Rows from block 5 of a small image embedding model, named by matrix and row number. Rows with one number belong to one channel. Each number is 128 + 32 x the weight over its row's rms, rounded and kept within 0 to 255. All counts start at 0.
Before each channel's rows are labels from the 100 images, of 14848, where the channel reaches its highest value: "responds to" is what is common among them. Only what is clearly more common there than usual is listed. The data: abstract colour fields from 500 small random pattern networks. In brackets: how many of the 100.
# convs0: expand pointwise conv (model.blocks.5.convs.0.weight, 384x96x1x1), inputs 0-47
# convs1: depthwise 3x3 conv (model.blocks.5.convs.1.weight, 384x1x3x3), a 3x3 kernel
# convs2: project pointwise conv (model.blocks.5.convs.2.weight, 96x384x1x1, transposed), outputs 0-47

responds to: mostly green (42)
convs0.40 [117  76 127 153 191 180 141 125 106 134 159 149 167 159  81 130 149 141 109 125 130  62 173 107 162  94 139 193  81  79 104 132 144 154 147 148 152 124 179 139 149 117 197 153 155 123 153 132]
convs1.40 [141 158 122 147 200 175 138 142 138]
convs2.40 [161 187 173 119 103 110  90 111 143 111 145 144 103  98  72  91 106 169 112 149 123 155 102 118 115 123 150 113 116 121 168  99 135 169 145 102  95 136 118 160  87  94 121 105 129 161 112  98]

responds to: dark (29)
convs0.349 [168 156 185  73 138 169 147 151  90 199 116 114 151 121 117 154 162  67 157 160  70 136 145 140  72 146 108 143 117 145 170 125 115 147  94  84 129  71 100 177 123  98 134 133 115 126  99 172]
convs1.349 [101 174 147  84 144 174  95 107 114]
convs2.349 [103 106 171 119 103  62 113 160 137  99 117 120  86 133 117 148 114  74  96 140  84  96 118 177 124 110 136 148 181 148 156 111 167  86 107  87 153  87  69 195 119 131  76 130  77 135 146 163]

responds to: fine detail (46)
convs0.280 [103 151 179  83 120  86 129 173  80 168  71 105 145 115 119 159 121 107 176 145 114 138 159 138  86 164 118 138 150 130 193 138 153 138 119 102 196 128 103 127 176  70 117 160 134 156 127 195]
convs1.280 [131 163 163 131 124 154 158 167 188]
convs2.280 [125 123 151 142 115 157 179 116 173  79 112 152 129 105 157 157  88  90  85 136  83 165 116  95  45 135 138  82 110  81 142 113 129 114  86 147 120 173 165 172 139 102 137 144 109  70 174 167]

responds to: mostly red (54); smooth (32)
convs0.356 [146 184  58 157  90 138 126 157  73 174 103 185 105  85 150 127 104 147 107 118 152 101  46 177 126 112 105 149 108  95 134 122 134 125 168  94  17 137 109 133 102  76  80  73 127  85 167 145]
convs1.356 [160 160 134 166 191 131 125 165 145]
convs2.356 [127  64  92 108 132 170 160 124 136 126 128 108 164 132 149 116 114 160 104  84 119 113 102 150 101  74 150 128 127 124 154 116  55 161  90 157  67 131 164 200 173  90  93 151 131 135  63 185]

responds to: smooth (41)
convs0.74 [113 103 171  71 157 141 130 128 201  83 148 120 174 122 131 115 133 101 202 127  97 167 189 128 151 140 139 127  99 134 121  86  90 142 100 145 183  94 138  87 132 166 188 134  69  93  95  94]
convs1.74 [176  90 114 167 117 162  91  96 137]
convs2.74 [134  76 175 113 134 149 140 157 110 105 100 147 184 109 161 102 192 100 167  90 154 136 154 163 118 100 184 136  75  65 109 128  88 138 156  89 153  94 138 101  98 150 176 122 133 173 147  92]

responds to: fine detail (41)
convs0.37 [136 148 158 107  88  73 109 160  72 121  96 184 129 116 135 125 103 105 175 122 112 159 136 134  77 153 144 102 154 118 135 156 135 115 154 100 167 138 118 119 183  76 109 171 140 141 109 186]
convs1.37 [161 158 175 121 109 140 161 153 182]
convs2.37 [ 89 115 139 120  85 154 153 136 144  97  95 204 124 160 110 125  85 116 102 139  69 186  84 159  32 105 120 114 167  73 195 135 129 115  73 125 119 160 166 167 162 110 116 169 109 128 128 154]

responds to: bright (25)
convs0.255 [ 89 118  87 179 106 133  86 149 161  69 150 114  40 134 140  89 117 122 127 108 152 128 141 127 195 141 136 100 159 119  87 123 154  71 143 169 155 179 144  83  68 166  94 101 104 136 120  71]
convs1.255 [140 144 140 131 144 123  93  56  84]
convs2.255 [135 129 118  94 105 124 167 152 142  92 114  99 142 158 137 176 105 166 145 137 165  94 110 151 101 127  94 138  95 135 114 183  88 237 100  68 109  95 123 118 141 154 159 146 123 119 130 120]

responds to: dark (71); mostly green (61)
convs0.26 [109 113 111 124 152 152 214 132 160 125 105 146 196 109 117 144 152 129 124 147 101 159 137 135 123 134 103 167  37  80 125  68 133 180 147  95 136  82 129 118 135 132 209 139 117 115 154 108]
convs1.26 [153 173 160 153 147 161 159 162 164]
convs2.26 [159 138 175 123  94 149 185 111 119 107 144 165 118 114 117 133 113 120 175 126  86 128 159 167 127 114  92  93 108 137 109 142  75 117 130  81 147 112 138 142 115 148 208  66 124 188 184 111]

responds to: dark (31); smooth (29)
convs0.141 [137 120 177 100 132 103 112 161 115 159 120 124 122 139 148 118 113  96 185 134  74 182 132 103  88 137 111 179 141 103 154  88 136 132 145 118 150 136  98 134 119 114 187 106  91 122  90 134]
convs1.141 [ 66 124 156  78 110 156 156 136 139]
convs2.141 [104 106 156 170  91 172 148 149 125  89  85 181 114 121  93 140 161 109  93 139 113  91 147 141 122  96 132 163 117  46  91 123 110 129  71 101 141 124  95 160  96 104 149 118  65 220 157  90]

responds to: mostly blue (56)
convs0.43 [191 106 147 110 159 100 109 110 142  82 186 110 132 161 164 122  96 152  67  91 130  94  87  68 146  89 150 140 115 168 125 168 136 129 146 157 114 149 142 143 122 152 117 115 193 143 106 181]
convs1.43 [112  94 104 153 121 176 114 189 148]
convs2.43 [214 185 109  99 152 178 114 121 117 137 179  85 157 146 157  94 123 137 105  84 160 100  87  41 145 142 120 139 106 140 120 163  73 144 150 167 143 145 162 106 150 139 150 118 109  58 121 107]

responds to: smooth (32)
convs0.121 [170 153 101 142 143  54 147 144 115 156 138 159 123 108  95 142  99 149 130 137  91 116  77 127 119 124 121 105 136 137 161 198 166  97 179  68 107 135 153  63 131 121  97 159 161 177 171 137]
convs1.121 [147  94  96 180 155  81 152 132 108]
convs2.121 [103 113 120 125 182 177 118 152 155 110 105 137 158 166 160 140 155 115 123 143 134  90 133 119 133 167 118 161  85  88 122 140 138 159 133 104 154 132 156  65 112  56 151 114 183 150 149 110]

responds to: bright (48)
convs0.319 [122 135 178 140 107 145 104 117 124  95 147  96  49 132 108 138 140  99 130 166 136  99 198  95 172 126 122 126 157 135 142 138 160  63 192 197 189 155 136 115  77 151 114 117 131 106  92 124]
convs1.319 [111 138 136 163 201 161 140 158 138]
convs2.319 [133 102 120 147 138 127 170 179 139 149 186 154 176 127 131 137 159 111 110 110  92 140 139 151  76 102 124  93 110 165 157  84  97 153 113 130 148 135 115 164 116 101 116 102  70 139 202 120]

responds to: dark (37)
convs0.286 [128 139 138 125 145 148 178  96 118 171 118 111 235 129  96 190 192 127 127 131 113 119 120 136  92 121 143 136  92 157 123 132 107 214 101  99 118  57 131 167 169  76 119 180 162 108 145 138]
convs1.286 [159 174 102 180 130  89 143 106 108]
convs2.286 [130 112 163 130 126 102 108 138 122  95 112 167 153 162 110 190 148 119 197  60  90 124  88 210 122  84 122  96  99 185 107 120 166 139 157 105 143 133  80 147 185 112  74 148  85 103 147 144]

responds to: bright (44); smooth (34)
convs0.381 [106 124 121 155 126  68 103 123  98 130  92 166 100 105 111 141 116 105 175  95 146  93 170 186 158 103 166  96 165 132 154 139 173 100 126 105 130 208 144 122 135 127  70 132  79 129 170  91]
convs1.381 [129 195 168 125 150 162  90 127 122]
convs2.381 [153 148 122 108 133 121 112 136 130 139  85 132 133 166 132 203 114 138 117 149 149 102 174  92 103 127 130  87 132 143 122 133  87 167  88  70 141 135  95  71  86 110 104 144 130 131  98 144]

responds to: mostly blue (32)
convs0.4 [101  87 152 118 105 121  60 133 116 121 124 135  79 110 120   9 140 116 123 133 106 148 154 146 137 143 134 120 161 118 119 122 127  75 172 140 152 137 169  59 147 139 128 131 129 157 149  85]
convs1.4 [104  82  99 125  96  77 133 105  89]
convs2.4 [155 142 133 117 142 142 134 153  82 105 147 112 133 138 157  98 165 140 122  94 166  64 161  56 161 151 116 162 135  94 101 167 126 176 158 135 100 118 162 150 111 105 140  58 141 132 142 127]

responds to: mostly green (41); smooth (27)
convs0.202 [ 52 123  63 196  71 173 147  83 100 140 100 129 124 137 108 142 120 154 129 129 190 122 126 153 149 152 115 129 116 117  69 112 135 158 141 159  88 113 116 161 161 145 117 137 150  95 164  93]
convs1.202 [110 121 126 138 136 182 118 165 194]
convs2.202 [ 73 121  91 183 112 122 104 130 100  90 116 157 102 164 125 117 103 117  51 127  96 120 113 110 153  78 143 137 175  97 135 113 119 140  42 135  77 117 156 177 114  92 132 117 109 133 154 132]

responds to: dark (41); smooth (34)
convs0.243 [144 130 131 119 142  89 100 156  92 138 120 167 146 118 149  94 134 122 152 120  91 171 114 148  71 160 134 119 130 139 118 108 102 183 120  83  82  91 117 149 142 121 163 119 114 127 143 126]
convs1.243 [114 124 139 171 195 167 134 155 112]
convs2.243 [ 81  87 141 185 100 128 108 159  74 144 119 144  95 108 118 159 148  87 175  99 135 122 148 174 138 105 128 113 146 119  99  69 122 139  79 121 171  88  89 139  88 163 126 118  76 163 193 135]

responds to: dark (32)
convs0.76 [118 129 173 107 118  77 160 132 102 131  89 135 171 139 124 135 117 144 152 144 134 167 148 108  48 137 119 116 122 114 205 118 143 190 127 124 151 134 121 191 193  98 140 174 134 129 114 194]
convs1.76 [136 139 159 140 140 165 152 188 175]
convs2.76 [114 112 149 158  72 194 193  82  73  80 142 129  78 181 120 135 100 167 155 111 164 121 118 107  88  95 114  73 124 132 125 130 129 135  76 123 149 149 158 127 143 142 135 148 142 109 156 158]

responds to: mostly red (41)
convs0.59 [156 202 106 126 123 130  99 165 148 163  88 140 108  45 189 124 131  87 128 144 144 130  70 122 122 147 116  93 148 151 146 143 100  94  73  95  99 104 100 105  97  93  55 107 119 129 117 143]
convs1.59 [138 141 163 157 143 193 137 135 177]
convs2.59 [141 127  79 134 144 124  88 109  67  96 106 117 102  89 137 106 163 169  65 129 106 111  96  67 140 144 125 124 133 195 167 131 153 101 173 113  48 115 152 131 113  92  90 104 170 175 111 121]

responds to: dark (37)
convs0.271 [118 123 124 145  60 153 168  99 107  84  10 113 118 138 160 130 181 141 174 146 126 155 123 153 110 175 136 121  85 102 117 125 175 130 159 139 145 110 131 157 155 130 110 121 123  64 195 130]
convs1.271 [159 155 171 169 149 176 157 135 148]
convs2.271 [ 41  91  78 134 106 122 129 141  68 102 198  83  92 131 112 180  94 212 125  77 159 146 165 171 131 144 102  88 125  97 124 175 101 150 128 130 129 159 165 104 171 117 101 141 146 145 120  79]

responds to: smooth (31)
convs0.179 [137 129 113 147 125 123 113 117  66 145  95 150  83 133 149 154  92 153 155 102 110  93 100 178 125  79 133 151  84  60 176 148 172 112 194 103  88 181 119 135 119 110  90  91  87 122 156 121]
convs1.179 [188 185 145 149 162 140 111 139 123]
convs2.179 [196 149 131  73 112 144 128 123 161 190 102 120 166 129 115 156 167 118 173  82 186  91 114 128  97  77 114 138  56 118 110 136  74 170  94  98 104 163 121 130 165  97 116 136 123 135  88 114]

responds to: bright (32)
convs0.235 [143 117 115 118 126  72  73 223 157 127 100 171 130  67 158  82 135 106 149 145 121 199 101 156 113 154 134  80 161 158 151 128 111 100 114  96 127 127 124  50 142 130 104 121  97 180 120 119]
convs1.235 [170 169 152 162 156 157 163 152 152]
convs2.235 [119 153 167 126 115 187 134 104 114 157 126 125  98  65  65 120 145 149 174 179  87 182 115 115 151 132 113 138 102 134 187 135 188  75 148 124 123 130 162 118 102  76 126 144 180 140 158 131]

responds to: mostly blue (53); bright (31)
convs0.81 [134 106 136 159 140  95  86 117 111 125 133 159 102 153  64 120  87 158 136  77 159  97 157 102 142 103 188  67 225 149 104 159 155  96 141 167 122 197 147  98 166 112  96 140 149 159 108  92]
convs1.81 [129 191 154 139 140 168 120 153 173]
convs2.81 [135 134  97 187 168 134 140 164 105 129  90 143 152 113  99 159  98 130 120 163  89  88 157 153 121 126 116  98 183 150  96 147  37 121 106  79  96  98  78 155 129  98  70 133  80 212 140 114]

responds to: bright (25)
convs0.325 [ 96 131 149 151 101 104 125 123  78 134  94 165  87 123 115 168  95 124 164 116  96  90 137 195 118 101 132 133 127  77 177 160 189 116 190 102 145 182 121 151 108 105  78 123  85 115 175 151]
convs1.325 [112 167 141 146 154 190 114 152 168]
convs2.325 [165 167 149 121  87 128 118  92 145 164  95 137  86 118 100 130 170 144 141 101 211 114 128  69  75 115 121 106  73 131 130 147  92 170 105  88 120 179  98 118 113  94 134  80 142 132  72 114]

responds to: smooth (28)
convs0.97 [ 79 187 110 133 114 146 116 159 111 212  69 166 122  67 153 166 161  96 187 150 135 138 114 188 126 156  81 123 132 115 160 108 122 107 109  87 109 113  94 137 116  75  66  99  99  95 156 130]
convs1.97 [ 81  70  91  81 127 121 129 120 126]
convs2.97 [ 87 100 154 116 150 188  73 141  60 171 141  97 137 189 127  74 161 148 162 121  88 137 119 178 135  98 111 126 150 163 127 133  79 154 112 174 132 141 160 120 101 147 132 145 162 134 163 102]

responds to: smooth (39); mostly red (36)
convs0.203 [126  96 127  86 113 148 140  91 143 183  77 187 184  95 146  90 111 137 165 182 109 137 162  99 115 146  67 164  94  71 160  99 137 151 129 123 160 137 141 108 192 100 194 134 118  96 169 130]
convs1.203 [ 82 107 105  83 116  97  94  97  99]
convs2.203 [ 86 104 144 129 102 125 102  62  82 184 204 164  71 112 108 103 130 133 119 111  99 122 134  74 119 128 113  87 189 160 194  83 139 100 132 218 134 166 165 137 105 110 129 122 130  78 121 153]

responds to: smooth (87); mostly green (54)
convs0.191 [114 137  71 160 144 136 132 132 224 146 153 113 148  76 107 137 135 137 123 134 141 142 122 166 162 118 104  96  85 137 132  65 126 128  99 117  93 115 122  95 100 164 138 125  81 147 147   8]
convs1.191 [167 189 155 154 165 143 134 157 130]
convs2.191 [108 138 147 103 142 109 134 115 163 163 163 207 106 134 115 110 120  70  84 157 116 153  69 102  90  90 133 103 140 132 154 152 155  89 132 120 160  93 134 146 120 204 150 149  90  74  76 154]

responds to: smooth (44)
convs0.3 [134  74 139  83 126 114 132 110 156 161  71 125 154  66 127  68 123 126 150 184  94 118 161 117 112 188  92 145 111 108 148 151 168 127 102 115 174 128 131  94 181 104 175 134 139 108 176 120]
convs1.3 [106 100  95  98 105  93  95  89  89]
convs2.3 [ 97 102 133 145 124 109 142  86 143 187 180 175 101 114  59 155 128 159 140 108  91 130 129 125 148  84 145  81 179 171 193  61 150 133 128 188 109 174 122 171 115 106  85 115 117 128 102 136]

responds to: dark (41); smooth (31)
convs0.342 [114 102 164  90 140 145 207 156 157 154 155  91 139 165 130 124 146  83 143 195  90 160 144 165  98 162  63 160 111 104 164 110 150 134 111 114 151  84  75 129 100 185 175 116 125 117 134 135]
convs1.342 [117 158 147 143 186 174 147 168 140]
convs2.342 [142 121 153 141 137  99 161  90 107 112 164 122  88 112  72 144  91 165 106 120 150  24 224 100 180 103 132 150 144 144  80 128 150  74 146 101 168  82 141 148 165 158 139 142  83 165 143 118]

responds to: mostly red (33)
convs0.212 [109 143  92 163  71 133 111 115  75 130  38 140 100  72 149 101 109 119 100 129 149 125  80 168 120 153 151 125 101  84 115  75 108 122 140 129  79 127 131 150 110 111  92 111 142 101 182 136]
convs1.212 [103 138 125 176 186 160 129 166 148]
convs2.212 [105 104  86 109  81 113 137 129  58  92 153  82 105 103 155 136 136 132  63  95 149 150 118 149 139  99 119 162 149 153 143 111  91 111 116 140  53  99 180 200 157 114 111 103 184 139  81 182]

responds to: bright (28)
convs0.174 [ 79 100 145 159 117 110  71 152  89 133 103 188  95 101 112  82 102 106 165 145  92 137 178 153 138 117 139 138 133  55 162  98 190 100 179 127 148 207 148 126 125 100 135 112 104 123 145  99]
convs1.174 [168 155 126 172 169 141 163 171 127]
convs2.174 [186 184 191 113 132 117 118  90 147 140 135  92 108 101  92 133 133 130  88 101 153 130 136  91 101  79 138 119  58 145  97 111 106 141 100  92 114 182 118 127 109 124 202 152 125 107  84 152]

responds to: mostly red (64)
convs0.119 [127 218  82 194  31 159 142 131 145 123  92 111 105 100 176 150 123 101  87 166 162 146  69 131 147 174 124  73 125 144 133 126 127  93  96 138  95 101 125 120  88 136  51  94 129  96 133 123]
convs1.119 [128 142 134 141 208 168 138 143 150]
convs2.119 [ 48 128 101 125 102 138  91 108  51 131 123  94  98 140 122  93 131 178  87  86 103 153 134 110 127  92 177 162 174 161 193 115 137 152 138 177  84  98 183 162 137 115  85 125 156 194 104 189]

responds to: dark (32); smooth (27)
convs0.273 [143 118 182 101 127 107 157 156 135 133 111 113 134 124 148 106 118  95 178 160  81 195 136  88  91 161  95 135 110 125 191 103 146 139 134 133 176 110 102 119 123 148 199 130 109 129 117 154]
convs1.273 [133  74  68 161 124 125 135 155 156]
convs2.273 [106 116 148 151  70 139 163 174 116  70  92 121 111 121 118 118 136  91  94 143 146 102 133 161 142  80 141 166 113  66 108 130 119 103  98  89 169  60 123 146 128 137 124 149  72 215 159 129]

responds to: dark (39); smooth (39)
convs0.57 [139 113 225  95 146 104 140 141  73 151 146 124 129 160 125 149 171 106 189 127  71 148 174 122  66 123 123 148 151 112 161 142 134 147 132 106 154 124  98 166 124 123 161 121 106 159  98 177]
convs1.57 [ 99 165 130 127 194 152 123 143  86]
convs2.57 [112 149 162 183  89 128 123 123 113  86 129 165  99 165 106 132  55 101  99 140 141  70 176 104  99  94 132 131 206 100 134 116 110 117  47 176 141 136  96 153 109 146 140 154 101 150 136 121]

responds to: bright (27)
convs0.143 [ 98  98 114 162 154 128  60  83 104  98 110 123 123 140  89 141 113 118 138  91 111  89 169 164 178 146 167 129 161 130  72 126 143 108 122 135 105 173 106 137 145 126  87 149 107  83 177  77]
convs1.143 [104  95 112 162 108 163 120 139 194]
convs2.143 [128 155 133 141 202 105  78 158  60 151 105 104 132 154 146 176 139 100  98 131 114  96 163 112 127 148 105 157 136 139  87 129  90 156  86  92 115  98 120 102 148  62  56 135 153 121 117 167]

responds to: mostly blue (76)
convs0.351 [166  99 172 121  82 135 122 151 100 110 147 131  74 165 187  62 127 107 112 150  87 173 119 122  70 155  87 156 162 156 118 157 128 103 130 151 116 130  92 110  65 136 142 102 165 155 116 191]
convs1.351 [154 164 155 150 153 168 172 158 159]
convs2.351 [ 77 177 105  97 126  59 143 132 149 139 193 126 123 153  99 177 102  93 121  85 185 115 165 158 119 142 168 149  94  76  97  75 125 142 174 142 179  77 168 107 193 165 102 131 113 112  97 143]

responds to: mostly red (42)
convs0.19 [120 140 157 124 139 100 180 173  99 162 117 121 116  95  97 152 125 103 132 174  72 120 135 173  97 135 118 149  99  92 191 159 182 130 138  29 125 117 100 128 108 101 119 117 126 153 190 170]
convs1.19 [163 165  99 166 165 144 138 155 171]
convs2.19 [ 86 133 127 138 150 195 141 106  96 140 100 160 146 150 149  98 160 128 151 183 203  52 173  91 107 146 132 112  67 128  91 130 125 154  88 121 129 111 159 101 152 126 156 110 178 143 133 156]

responds to: mostly red (42)
convs0.144 [112 182 140  98  72 129 101 130  85 141  90 170 117  64 173 109  98  75 139 163 119 171 127 150  86 167 101 120 118  91 165 102  98 113 123  97 124 133 112 148 118  73 139 103 130  85 135 151]
convs1.144 [163 167 145 147 124 154 162 171 174]
convs2.144 [178 153  99 108 130 126 118 191 117  53 101  83 157  42 130 132 158 106 111 122 101 145 117 137  88 110 129 182  75 138 127 107 130 100 178 121  56 119 151 190 147  96  83  59  88 194 130 138]

responds to: mostly red (36)
convs0.145 [160 157  84 133  71 187 122 144 144 143 103 156 100  97 173 150  93 109  66 136 128 167  71 159 135 138 118 140 110 134 147 124  71  92 101 139 107 108  83 123  81 112 121  92 142 100  93 140]
convs1.145 [164  84 108 184  99 136 130 110 163]
convs2.145 [150 131 143 115  95 128 120  59 105 141 121 116 111 113 168 100 189 152 136 124 132  71 107  50  93 132  84 159 106 175 129 140 162 133  92 179  71 135 108 186 104  68 127 103 132 141 168 218]

responds to: smooth (41); dark (31)
convs0.49 [120 171 116 103 124 142  77 138  75 156  76 150 137  88 122 167 115 101 128 113 167  71 131 154 131 131 131 135 134 123 122 147 113  96 124  91 136 149 128 127 146  54  78 119 139  99 138 129]
convs1.49 [114 107 101  85 114  92 105  93  75]
convs2.49 [ 32 124  89 117 139 105 126 150  78 107 180 108 142 163 111 128  69 165 102 133 115 132 126 145 159 121 107 132 184 170 154 100 119 133 201 133 158  86  95 124 144 181 102 115 148 130 107  84]

responds to: fine detail (45)
convs0.85 [122 132 142 111 102 145  90 147 111 129 100 222 158  99 148 126  79 107 147 147 144 180 136 134  95 152 127 162 118  86 125  66  88 155 127 119 139 135 139 165 155  61 160 119 128  98 104 162]
convs1.85 [158 141 176 161 108 151 169 158 163]
convs2.85 [157 167 142 153 116  88 152 196 152  51  84  87 173  91 125 177 145 128 107 119 134 137 169 131  79 119 102 152 139 131 148 114 141 180 143 125  58 118 106 168 113  95 135  87 118 192 155 141]

responds to: smooth (52); mostly green (37); bright (32)
convs0.63 [144  91 111 112 173 115  80 122 192 130 131 146 122 147 120 141  91 157 198  58 157 129 175 104 176  67 151  92 154 148  95 157 147 116 119 155 150 195 154 112 140 147 102 127  65 143 108  51]
convs1.63 [119 152 134 137 208 140 129 171 127]
convs2.63 [127 174 101 103 165 142 146 102  99 127 109 110 176 126 149 146 163 117  99 168  77 116 122 184  83 142 114 143 117 141 131 173  86 202 109  64  95  79 139 123 120  98  64 166 128  96 136 146]

responds to: bright (25)
convs0.96 [132 101 160 105 128  96 126  79 112 149 116 139 187 127  96 112  93 148 140  99 125 143 163 129 101 110 168 126 125 108 136 125 129 181 139 124 151 129 153 157 255 103 159 176 142 113 133 134]
convs1.96 [ 77 101  98  82 109  90 109 112 106]
convs2.96 [104 112 120 128 113 107 181 102 183 170 234 166  74  74 110 150  75 131 135 160 142 131 175 120 159 147 114  95 114  80  97  64 100  90 102 132 173 129 146 113  91 142 165  96 135  95 146  86]

responds to: dark (47); mostly blue (47); smooth (40)
convs0.302 [139  91 117  77 198 212 119 121 154 132 166  93 158 170 108 132 115 114 120 117 125  77 173 132 207  92 146 155 129 102  74 118 132 123 138 184 146 142 149 172 117 158 168 119  72 118  93  85]
convs1.302 [113  82  91  80 128  98 118  94  96]
convs2.302 [160 121 117  89  87 159 116 141 143 152 128 167  99 102 142  88 100  90 149 149  48 177 115 133  70 155  89 138 103 130 134 160 115  95 102 164 115 128 144 174 120 140 148 131  78  89 144 141]

responds to: mostly green (67); smooth (46)
convs0.190 [142 123 123 113 114 120 125  42 101 150 121  85 122 176 160 134 133 193 127  56 181  91 143  64 126  85 126 135 125 132 139 135 138 146 151 190 120 167 123 146 137 117 127  98 124 120  87 152]
convs1.190 [194 167 150 147 118 153  91 109 127]
convs2.190 [167 122 108 165  81 148 169  50 166 163  98 157 114 162 142 124 123 164 118 140 111  98  94  88 103 138 108 123 132 145 165 188 110 123  54 163  91 158 109 139 120  81 110 130 132 135 162 181]

responds to: mostly green (60); smooth (40)
convs0.250 [109 104 159  70 152 142 108  97 153 102 155 104 141 150 105 125 128  89 130  97 116 128 206 108 159 127 187 135 120 128  64 119 106 137  92 181 186  99 153 143 146 157 180 151  87 138 105 106]
convs1.250 [167 127 185 135  92 136 166 120 167]
convs2.250 [ 96 111 150 164 188 170 113 145  94 153 102 150 197 161 143  87 170 107 139 164 142 159 151 159 146 143 110 128 119  78 116  88  85 158 131  81 123 131 144  79 138  99 138 133 187 126  98 111]

responds to: mostly blue (36)
convs0.86 [205 155 160 140 163 102 149 154  86 119 216 138 115 178 140 164  96 121 111 114 101 126 130  89 106 121 165 126 191 169 124 150 122 128 122 121 105 101 126 148  95 114 123 148 160 159 118 186]
convs1.86 [134  75  93 170 111  88 163 115 117]
convs2.86 [ 96 171 133 124 180 123 107 177 123 144 165 187 135 116 139 155 105 101  98 124 123 114 133 128 155 133 171 157 130 110  76 117 107 163 111  38 122 123 106  99  80 150 185  73 104 104 144  75]

responds to: bright (35); mostly red (29)
convs0.158 [123 151 103 194  73 114  69 165  93  63 106 144  35 140 159  72  64 116  70 122 153 137  89 125 165 130 169 110 138  78 110 102 116  94 185 150 102 160 131 122  82 141 117  87 106  99 101 106]
convs1.158 [187 117 164 115  75 135 146 157 142]
convs2.158 [118 146  83 128  66 126  82 190 109  99 144 130  78 137 147 133 139  97 146  86 102 188 111 190 102 107 126 126 115 119 144  95 106  73 135 133 127 142 150 102 124  85  67 119 117 107 155 117]

responds to: mostly red (31)
convs0.332 [184 147 107 118 188  85 142 191 102 142 148 139 132 131  91 149 131 117 119 146  82 134 104 149 123 105 146 105 138 134 128 155 141 127 129  53  73 141 147 106 116 116 115 131 158 186 149 144]
convs1.332 [ 76  95  79 122 132 110 135 174 150]
convs2.332 [ 98 127  64 164 182 171 141 157 108  88 140 121 144 162 183 150 133 161  90 153 132  78 138 101 160 140 131 190 138  83 137 135 167 194 129  98 101 108 163  80  74  70 150  84 199 159 164 121]

responds to: smooth (40)
convs0.367 [107 111 143 107 102 154 137 138 159 122 137 113 154 145 178 121 137  90 170 122 114 179 105 126 143 165 126 111 122 161  81  78  57 145  92 161 119  42 109 113 132 193 193 130 109 104 110 100]
convs1.367 [150  86  84 147 103  81 155 161 130]
convs2.367 [136 106 155 106 147 205 109 119 123 121 131 115 135 148 175  96 187 117 146 123 126 196 121 167 167 119 124 100  95 115  86 112  76 106 118  62 157 111 157 102 106 108 129 133 157 160 129 118]

responds to: mostly blue (31)
convs0.237 [176 126 138 161  58 134 102 135 141 107 136 180  70 142 155  91  72 119 109 161 109 169  89 118 110 147 106 116 179 139 117  99  96 119 118 177 107 133 118 125  56 122 141  87 184 109 100 163]
convs1.237 [102  93  69 160 162 129 107 150 155]
convs2.237 [144 112 118  40 173 118  65 127 106 159 154 135 121 202 183  74 185 150 152  84 116  89  80 144  88 141  68 174 103 121  88 117 124 119 193 132 130 107  86 128 130 131 120 121 112 119 120 148]

responds to: mostly blue (38); smooth (27)
convs0.170 [186 144 159 118 124  99 149 108 104 100 170  98 134 163 137 149 110 156 134  98 133 115 100  89 103 103 153  78 175 202 108 181 100 151 102 158 113 127 128 134 139 144  96 138 164 155 118 179]
convs1.170 [ 94  92  63  93 154 128 139 149 137]
convs2.170 [179 160  82 115 122 121 152 205 173  82 144 158 147  56 155 156 100  97 105 106 140 183 116 159 173 114 165 158  93  87  88 104 126  99 153  74 100 108 116 127 100 162 166  77 101 136 132  77]